{
  "train_examples": 97500,
  "depths": [2, 4, 4],
  "stem": "single",
  "optimizer": "adamw",
  "eps": 1e-08,
  "epochs": 88.5
}
Rows from block 5 of a small multi-label image tagger, named by matrix and row number. Rows with one number belong to one channel. Each number is 500 + 50 x the weight over its row's rms, rounded and kept within 0 to 999. All counts start at 0. Numbers have three digits each. After the name is the row's rms in percent of the matrix's.
After each channel's rows are labels from the 100 images, of 14848, where the channel reaches its highest value: "responds to" is what is common among them; "colour at peak" is the nearest of a few named colours to the mean colour under the peak. Only what is clearly more common there than usual is listed. The data: rosettes with rotational symmetry. In brackets: how many of the 100.
# c3: 3x3 conv (model.blocks.5.c3.weight, 128x128x3x3, each kernel summed), inputs 0-127
# c1: pointwise conv (model.blocks.5.c1.weight, 128x128x1x1), inputs 0-127

c3.69 171:517544473523540509554474483545492347452558544493497552535524574514528441349499506535499488492530551511351552499494500481458520538435500431492490459402536504421516522520509457498514466474512488521526496513580562535507504432476503514538213474495529481505490520494473468404470500506501496500475493512462547509476549548448469547491487455493585539537478438585509390508500527520444494508508
c1.69 095:487492546538523518493506468545449365402553567465466473500462586493537534352437480489413505540516525456406528489442468436473538528485492429543472466374559469505504505530483478464437498472494504499496508458547500553439453464433512467487331459523514580463430554493490479403484473492486503408490482537467489528458589591464555511498474486463592474503473435567445366475463572490490468530508
responds to: cool (100)
colour at peak: blue (28)

c3.4 123:517525462459387532479483436484466495511390505541459531422380587492621461513479507534521497418483490460495442487463457527635497468496507401484496481543437479468510491503492509471499424454491497432550500413484534476437483369537551496504643479490581352496496516538477419516428526512483446470460448431453526520463453500538470454441513483413454457522454485501507580437488479473462441498433
c1.4 107:503491460477489537496459453478502539469441522507469506471402593492544475518445500452467526404490462497550512535439491494561552473460487351512499410502450493390512499467443539518546451523510453502460449417529469517404516334499462475475529521520519286467495537540465409539477441489520454483441492465412479520468491499494376414471506509515501483464561457518481517439474456528480509510390
responds to: pastel (100); three-fold (38)
colour at peak: grey (91)

c3.42 087:456457572481483456424468470458409556489549454508508487471427472490429575498508512495448453450514545452373510540478386477489482289486500451508357536470462418551522472460436486476491480403545498396497488477477482475504487489537519542494484387497515496444392399503485490483470527498505467482461389484423442485540459474435488525459420508537405472453496500476522493483493473519529489439492
c1.42 097:537533469637523422490542497449499484549513513568537493514467507575487483501459529585595461473553528511468454568426549527497543454523479453556558495517493468499534494546579520482524518562486492493434518488522491541522586375526316528481564529540532393434572394573435454578535426491447552501431591546462455442584469452559389504444485484498499456524496497513503497494537470516543501564497
responds to: vivid (65)
colour at peak: green (26)

c3.10 085:469493428477532491532466458499407489441485497524437477460514516475534457501418449374543513428403507514448406512475526462472413469470453555542480400507447541408560488496504522473396538456507472420554507459386461472463423424514448494406525517469488494413486493519468495516482490486483496493481507421466556442444331532390482495434402477489445506516477542411447530482477448566518558501468
c1.10 102:532551536485480510524443525542461446572573467454482477496477493579489505477500547494445567482497502523503525513421482497495544461473571381426369368468460556447488527476536467513529399418501442441307547499464462489421526444608514460521552445497487438513495523507487396524492527458555512433474528458493534574465465545547456457554532485492493519511505422487387548477552476496448522397495
responds to: vivid (60)
colour at peak: green (25)

c3.34 086:509467484540505435558454581487490514531514541463485563426552546473514448554520568428474467504598530459397472427510560491411447487444465486385566510543442470510490542510430442543553476517465464549499493593576476511472465447515495502329553439484357540497523495498523498517570539372461488417484485519519491479524439467537496390485620518556502568502498496515467580465442502441493491506497
c1.34 099:499495593572520546524471553546526502468549495505470583470551521480569474536522550420413429506511508523452477468475500473478492545551506524498522508458502409478559506441566570517573539525496468545454512471465424557528525487452492522292482598471329546435561554572486474511430576475430499487443574490420518550545494548499495406486546503625529552449516522508461551500473496465490531484543
responds to: mirrored (86); vivid (71); ten-fold (35)
colour at peak: purple (28)

c3.11 104:474419479387483437497450375500480349439490460513453506451477490440453522409452605505461475426448462446480464549400504500546442463467479429440504452446515467490507542485479443440462426459470479463520461485509518482446524411512523478479474435503568528452481477521431536440506435488481484431351453506415501486529446443561435463399511509460475506498453490398472560394483474511479462512474
c1.11 102:466452527409535477469456459504542432491490532537500523545470514472493455481454546508472465387494509493493454566372573506523468477397480384440512455461453513457551543511440420458546387451515481458439561364524601585434532431516559508519501412508562420497524545522494531539464492474508481409408500472493479516541440470487417449435501453393456513534455444439440579480499487497442471500488
responds to: dark (99)
colour at peak: black (74)

c3.31 092:547485383541419446388485514492394468479598526519520526457534598473487462531482444507437410443419537468474435461498487568322508437478476535537538426484461432419514502472444458453571510518489511507538498495474342476510471474420507479523514483473515509512487480543462504574458519473447436528433458491498398493547442517464490459373461525455527490533446445450496465427474540481525474545482
c1.31 099:513454479483433487432502488470400506333626540488505551441494559443567535486526506459334475487436452454439542461524490472421545396480510458437494537479566492522478517470427366465524501485481560477566479490533401501524538501426544510482478437542482538537431467613469524542524566485516497472476430524515489515549519508333505469500492517466514490466462534482452497414465518499493505450487
responds to: earthy (56); three-fold (47); warm (42)
colour at peak: brown (89)

c3.119 154:484534462498203481486547477555502271464504514520485507506464633510533503313540504559497506440519503538508528516501507471606505482445495484477472449507549537450519495504523458510493478440529511504530510465523559512537491423515537491551558446467527487499441485518482529585505509526491509531444469517493498522452469465494498480493505491479545475523499538447535525473472542528450500507503
c1.119 100:495508448554240523461470468526447345420512544458499500468452620509532426355450538501514526468522528509504519506454486490582546517451417476485478457516496498446534473497518446497492521511497454473484493392511562547469497422532486459516543412514518508453482560500511470581444472505517462464359475529453498547486502511511520447466517523469529476510508511434510494459471523510385494465469
responds to: earthy (95)
colour at peak: brown (79)